python train.py --arch="jasper" --n_mels=40 --targets=["tonic", "instrument", "pace"] --num_classes=[12, 20, 3] --activation="relu6" --stem="single" --init="trunc_normal_002" --optimizer="adamw" --eps=1e-08 --ema_decay=0.995 --final_lr_fraction=0
Rows from block 4 of a small sound classifier, named by matrix and row number. Rows with one number belong to one channel. Each number is 128 + 32 x the weight over its row's rms, rounded and kept within 0 to 255. All counts start at 0. Numbers have three digits each. After the name is the row's rms in percent of the matrix's.
After each channel's rows are labels from the 100 clips, of 14976, where the channel reaches its highest value: "strongest on" is what is common among them; "loudest band" is the band of the loudest frequency at the time of the peak. Only what is clearly more common there than usual is listed. The data: melodies that start on their tonic, played by one synthesised instrument. In brackets: how many of the 100, against the usual share in percent.
# convs0: first width-11 conv (model.blocks.4.convs.0.weight, 192x192x11, each kernel summed), inputs 0-95
# convs1: second width-11 conv (model.blocks.4.convs.1.weight, 192x192x11, transposed, each kernel summed), outputs 0-95

convs0.1 085:133074119096129098077139140146106168146119151152100139162120132158138111132069138144111128182122090095086110059154103085132125089118144089140130091135157144084076098136086098118107105174124141122173118038093139123138110079126124043172138158120078170086111065094108100117092102125120133145
convs1.1 081:094137119108165079145128136100156146152110109135158137040175135153062109098198146092083130117138098146129074107149107074104140134132115159100144162074179078155112140084120130196133152109110092134125130121178144125143087069195140145137119123102081124151134109174135088122156156080136114102
strongest on: the note D# (90 vs 40.6); the note C# (79 vs 39.9); tonic: C# (29 vs 7.8); tonic: D# (25 vs 8.2)
loudest band: 250 to 500 Hz (51 vs 24.4)

convs0.72 120:083093185157091110077145104085116106130057106095103140141081140079113174110093107132107137127134120143055150079062111107094128158133079148095122092131164096123051167111069118155122093170074125089136103133076119149143104112116185111158074159079146163084116106091131136071130096094156149130
convs1.72 098:100130167105130147133115129169098176164203087164130158156163099130126105146157104112136161096112107131121086050129134146128159114139133048137129123136149101137110134113174156144105117128112154180167115141127140129119150085198178090150053148137155158169139083145129141084132152165097100144
strongest on: the note D# (89 vs 40.6); tonic: D# (51 vs 8.2); vibraphone-like (37 vs 4.9); instrument: marimba-like (27 vs 5)
loudest band: 500 to 1000 Hz (66 vs 25.5)

convs0.77 066:084148131087143119062032163185109108141150206096112130094128112108091145159120111150151166120162129032141121187143067097114070072171112146054183149088149119091095101078109142103137109120080153085148087089148127135135129140102101143166135140145094085095103070095118079127109116079132160102
convs1.77 073:117132142120149146110072124153156150194133142120157159135087137116093148156119108183129132160087116153077128108192157162072143127160145097068102190115184108107156168117135181126158181124119120102144133105145140097133113218151097195106147131094130158082132136095173114149089103085083138141
strongest on: marimba-like (45 vs 5)
loudest band: 250 to 500 Hz (49 vs 24.4)

convs0.133 086:089114110130195123078077105113141129166135168176101124160133150085125133128080098154075102136164119107151112107125133130108100097154156082127132125124145126101092089118141117097135087151092091148150118097137148133139098111076137112130117114075025144094095085157136098105110125081102095133
convs1.133 086:111114083137084135143138121111138139165088126124135186005140177163067182107194120077097184151138095133088138070125135129113110150172129199097126155078129104133135190132151094137135151102107103136115123087205166127153164076135107079141146142119107140142127121128118055115155157151138098122
strongest on: the note D# (67 vs 40.6); tonic: D# (26 vs 8.2); vibraphone-like (25 vs 4.9)
loudest band: 250 to 500 Hz (90 vs 24.4)

convs0.98 151:162055135110122068146070142137115110125121094133149142111141082167077113175100128177105136133201158143103112104090138132145137138129147081086113130076110135129137148112117129130056100112125116129141134137161136119137115153134146047095104068132121110103138155123122173118144076119168088109
convs1.98 146:192125186095137159158059143217125103146141060153130150136130188146131123100106100147135104156117109138100196123150139129143135143140134118081066132083175129096102174163132149104115188142166162139114134164057171119132180124140135152152140122099141117105139112072168140127089092126096159109
strongest on: organ-like (55 vs 4.9); sine tone (38 vs 4.9)
loudest band: 1000 to 2000 Hz (46 vs 13.7)

convs0.32 135:131128134067126148130124116097163089107091091152079138126185161119095140120157117119147108080159105025135125109094128124161124071132151153148082113136122169122101060111084145071146077169081117118177091099178148086141145113078110094152134114128111125074126127149141164101111094101195125053
convs1.32 124:148121114159134090154072185110131146149161124155146179031134200098084180132148119131080163122086108127106100109130141079146075079141126086112140171112093052120126134088165136168141183185129156148121143141141140107137083113151081169153133166108129115175134134136114136095087137138134105164
strongest on: the note D (68 vs 39.1); square lead (54 vs 5.2); clarinet-like (41 vs 5)
loudest band: 250 to 500 Hz (49 vs 24.4)

convs0.163 087:176143098102050146095046110155093085113084098117021155109158168165076121129150165163108107104122097103106108094086123110142100115122127124165119158176069152126085123141114111123109116086115111128130058082143129168162130119115103112134125105053120159020108092148130131130117092121156107122
convs1.163 080:141093169129127086102103192107128145126121160179154165140141218105130077144086180130086155158101101042073087147108170127114111078128126098124174143170108078132167121112161154137138088148120136151119143112125117196170127138124133134110139150133124147162132109189104169131100131131155105183
strongest on: the note C# (69 vs 39.9); the note G# (68 vs 40.4); square lead (61 vs 5.2)
loudest band: 250 to 500 Hz (60 vs 24.4)

convs0.161 101:121134123138099123104075148127177119155073154086070157126142140127130155159078076109098148212113147143060178059082120115174130090127133017066137139168097123124174106174114158160151120104128134112107115143083105159104118018123126118117103100128144163100117096056129127128044109130162119098
convs1.161 101:165093130115164123112077132147086175123187102159191100073125188094166096115109107134136137131190088129082070101125139096113093083118140119167136170083163123113123146174144146118096094136119082145152103117177149142130119028209129126095109141091211132135121091166141147163160157084151139070
strongest on: the note C# (66 vs 39.9); square lead (50 vs 5.2); tonic: C# (25 vs 7.8)
loudest band: 250 to 500 Hz (82 vs 24.4)

convs0.99 079:137120120148129104118102137113173084147167088113132121094124124147130129127048144076106124056116123110192070182135144126143136058144121125096155114143154069101149149119139104114103123170082109079139114082101173138113084099071123133157114185119110190142064117088115145126120132098127135168
convs1.99 069:158182140140201119168095165165059179105127087155166101163081158149122146113155141105103129129126128082085190108124108146165133140129120153166130143178122171126081151124124120181116118141142128117118155160096128104098195136188091084113118123096142133152073070118147158122099119128111100150
strongest on: vibraphone-like (32 vs 4.9)
loudest band: 250 to 500 Hz (54 vs 24.4)

convs0.147 094:076154135090157146113098111117170109184104118106062111101116176054138092125108124096057120096147113185093110075084128169127096106164111131134146139143132124081093172124117101065099105186110117095110131081115160183107129149115093147114114119152044149147135094153124122126140116169150127092
convs1.147 098:135111133144128174183110111153117099116147114124174165102155106121112226140127077113068155122156106086103086063140118051102138116154134089204127097084112105114087179111157110135156157137129140154154151080146161134175091144125119141170181120072145144163114150148087088127156161175120141120
strongest on: the note G# (89 vs 40.4); square lead (82 vs 5.2); tonic: G# (39 vs 9.2)
loudest band: 500 to 1000 Hz (52 vs 25.5)

convs0.182 129:042122134076111148148096112133134102130124136153137133067121151059098178138126119131107023112142131092091080057057123137145112082124167137125121110121165134102087066142039094088099031138067094118121094074138088099134177121137149161142096118111121110142128089140135088063154087131132130085
convs1.182 112:143136118127187182169063129125114121128181090188097145090142113098124123157106105126181159141115092133096114039092141136212110136183122099121101211126114101135119167139135140153147146146151162151153143159063109068166169092194084132098141105106128169129140125104134063099131129158104126112
strongest on: the note G (99 vs 39.9); square lead (48 vs 5.2); clarinet-like (39 vs 5); tonic: G (37 vs 8)
loudest band: 250 to 500 Hz (70 vs 24.4)

convs0.146 076:126169113081058120131131104099110081150053075092114117111115104143092109078130160143104042073135066101117171145058098085102124122129126128131146144123099117128115149144110094116115092132093093091119095077117136135158138081084142130109128129040095150135091080088151157094107100082165138159
convs1.146 080:143123140120181155126084101158122156105141110118126171168149126101126108066128138091172125115105072121142076088175136123110145142105153105134137129167134138155133094191158139131092114139169119152167139135119165200142151126190095139205113116146135146176147111152101144132129102139114124140
strongest on: tonic: F (28 vs 8.4)
loudest band: 250 to 500 Hz (51 vs 24.4)

convs0.132 091:059139136111170154126151106130126155130117115096123111132082107104118151077118058114132140178129089117154113167134121151157135100145118111110137114132133031112107146159137154109107145130069139125136154143105177144103135184103145128158137113089125168095046130121023088081086094124131077086
convs1.132 086:086117102122083197127122142094118074147119146153129126074109172133087098103178111107090082137149121121087132095126139105131119138166119204113120146067119113132161184104172164155107179170068147123085115127087163172119124146099144125116115134172089120097083066133142127099134209142184098059
strongest on: horn-like (38 vs 5); sine tone (32 vs 4.9)
loudest band: 250 to 500 Hz (58 vs 24.4)

convs0.107 112:116132087142076120122108099130089125057138159096048143134134133118142064111058180132120149120053119119164169143082087106127119114156088118103136164167069096132080096167094077136126071144114148141124069100120117116161117053091116091131141147147058152072107076154096081122033100172082133155
convs1.107 094:146144156127154154102138213153060160120131074154113091095128109135180115134137157119103136151151068152156112058087140156072128161107127132141128167084141134137124131136125160165106095147116115117116101142137108208115153094255137096075070050147119168143151000124130115154158136087109173065
strongest on: marimba-like (63 vs 5); vibraphone-like (37 vs 4.9)
loudest band: 500 to 1000 Hz (51 vs 25.5)

convs0.118 137:124099138147117137148136099047124113171096077143155161159170040118111129106127113084119108104134113066151102125173130097103103149127120164144089109080169193093123111117159135142106090058068136096139138122135121087124127124111145122086149106096100083143169117110139173149104155118130107040
convs1.118 137:126143175134136117170055119183127141173141084140136128137135119107098105165146189112122115150045068144132180140146122099161107114177128117097077153149199085156141125114124174122112163171133156120076116155108112101199133142149113137101111108117111138139188128131134170091007060109089110139
strongest on: saxophone-like (59 vs 5.4); flute-like (28 vs 5.1)
loudest band: 250 to 500 Hz (53 vs 24.4)

convs0.130 128:134085138112106149041085169168143159113150167159134093132134102130134092156150186124135155198132135118143212130139113153116089175110146065041163185178140147146162137121139166169161092099132070170136104124115145125118093111103124154122126066149121107114111084072148147079125119150152101093
convs1.130 133:132129141156118193113112186179113105097176102171183166115135153151143141166108197115120087119111122104111091071134138120081122081138110134111121070124128114124124144130170171076107122141137059125114116159131133147151182151157140179107074105105174135167116141118133116099112107089118124108
strongest on: the note C (69 vs 40.5); square lead (64 vs 5.2)
loudest band: 250 to 500 Hz (63 vs 24.4)

convs0.8 075:091045215127071113150124194110142160096106158131060133122124139151147159133105119145096137104151072137092095095130120102164094142142159070102131116141148094115127067096069070118050134163115138114093089099123096118112128085152085146161082099143057127060082113078095115104099136154112167181
convs1.8 084:098126135108099129188140105119128088067119110123098124137119046111103102196115118121149173100145092098123115089173101139118118182159108100151154135068185136148096104133108082163143158167090084091136150169120138126096168074177116139085086133112117169119093143150081128203123182218184122127
strongest on: the note C# (71 vs 39.9)
loudest band: 250 to 500 Hz (51 vs 24.4)

convs0.108 105:133094158108145135150120122162089118146057154111133100064136111099110077124166130147137117109137128128116113081113065054035139143110188099127127091069171131125098058143096027114070152145070092114116144093136085120132128099113146141107129163150150143161116097106158121138130167131133158112
convs1.108 084:050112108129080128139092079118092093127196177130076142101104181098081126173102137121161110178111157091101143169153148135199054090089141082105138166111153091183097167135137133070138176181138150145169120176085148096141118173134100146170152138110134136164115156101138159112130116170103150177
strongest on: the note G (91 vs 39.9)
loudest band: 250 to 500 Hz (50 vs 24.4)

convs0.170 132:098084117146084116108087130186093150107138184072125113097084091094138132166116158156118162157058144149140175111122059122083129135168080106067143148110097095096128140172095131077118110117107155125079086134054094122148127087102155090100135149113113137121127114187107101164087131148100149113
convs1.170 120:131204120148131122095059137104084142121142107117187097128154144122122084134145177116146141132113092150142166103146152184125162148099130121202157143076149099110112095143103190133090107109121172141130092146175114147141134103201095041098046084174160125183120093115126110166143141108071121050
strongest on: the note D (86 vs 39.1); tonic: D (46 vs 7.8); vibraphone-like (43 vs 4.9); marimba-like (38 vs 5)
loudest band: 500 to 1000 Hz (62 vs 25.5)

convs0.81 108:113051124079045135107030082108151110099091152132061132126134131121112095138128130135100163103127110090096142084064108123163070167123108033073115163158086144139137096110133138173135013152129148151127059119123066145141100139123089172178142132071084143032151105069132138115082127151120116135
convs1.81 098:151099130074136139107115112117099099108195150184175137101112120135180090112135140128159130148138119096117084103081148179115073062116140097117132140079106130153158119105196126065121114207118116125119087157163136143115110133199199128103093131121126137122113080159141161030107106103140128148
strongest on: the note C# (76 vs 39.9); square lead (48 vs 5.2); tonic: C# (28 vs 7.8)
loudest band: 250 to 500 Hz (67 vs 24.4)

convs0.178 091:104112099183154150115070107092149068124060139139091101155117049066108138094131159107104110153109112114058129063146133135130153123178120119144152124128117102112107109064082154132136116141098152151184051130102118163167128096102102107122151151055100077071094145181108154074136156158145106125
convs1.178 081:124098087120086129113152100112137145150063160134148170149136231087111108109107149114150133146155155135138114125135151083179147131070114099072162123111110042090127143120153100158142113140101118158079146129142173122165102094102159127147190118151112131148094107089137158099168137087094123141
strongest on: horn-like (28 vs 5)
loudest band: 250 to 500 Hz (51 vs 24.4)

convs0.0 141:096053148079088056098145070113117101113105099117122141134123128118121110170046159139107101096127109214121087089214074094158141144132115129140090120144168130128156109127081153148072152097104186178129091147137121099121106076166104102162144061134122127105116137164137119127132129113137144150
convs1.0 131:119110107152161144162231125148120154140114083176107161193154123138121096088126157114138106132135086140133059070105112136142132118135134104115168082102147171152100145120131134156081118114124133123115135096084155135151117121114116157140125063119105152114101151063101139132096084101081088129
strongest on: bell-like (100 vs 5.1)
loudest band: 250 to 500 Hz (63 vs 24.4)

convs0.103 092:107126133150134114112138094090130110151149182122066094176080133098144106127102100096073064164097136193129183113115134033069143118143111130098203142150101091056133183116212127119156120152113108114154168164045133126121100151070134120129144184119112201174079134117096152140133163133107105106
convs1.103 097:124096145080127125093083151142091121172120155154187151113136087117141097112121113139099120186166146198145062110141148140130161082087146073148166119093134156112084212145192143085116099117099147147123105152131145138079116161079150162125136101143131196147056151116098127156156127110102085116
strongest on: the note G# (79 vs 40.4); vibraphone-like (37 vs 4.9); marimba-like (26 vs 5)
loudest band: 250 to 500 Hz (51 vs 24.4)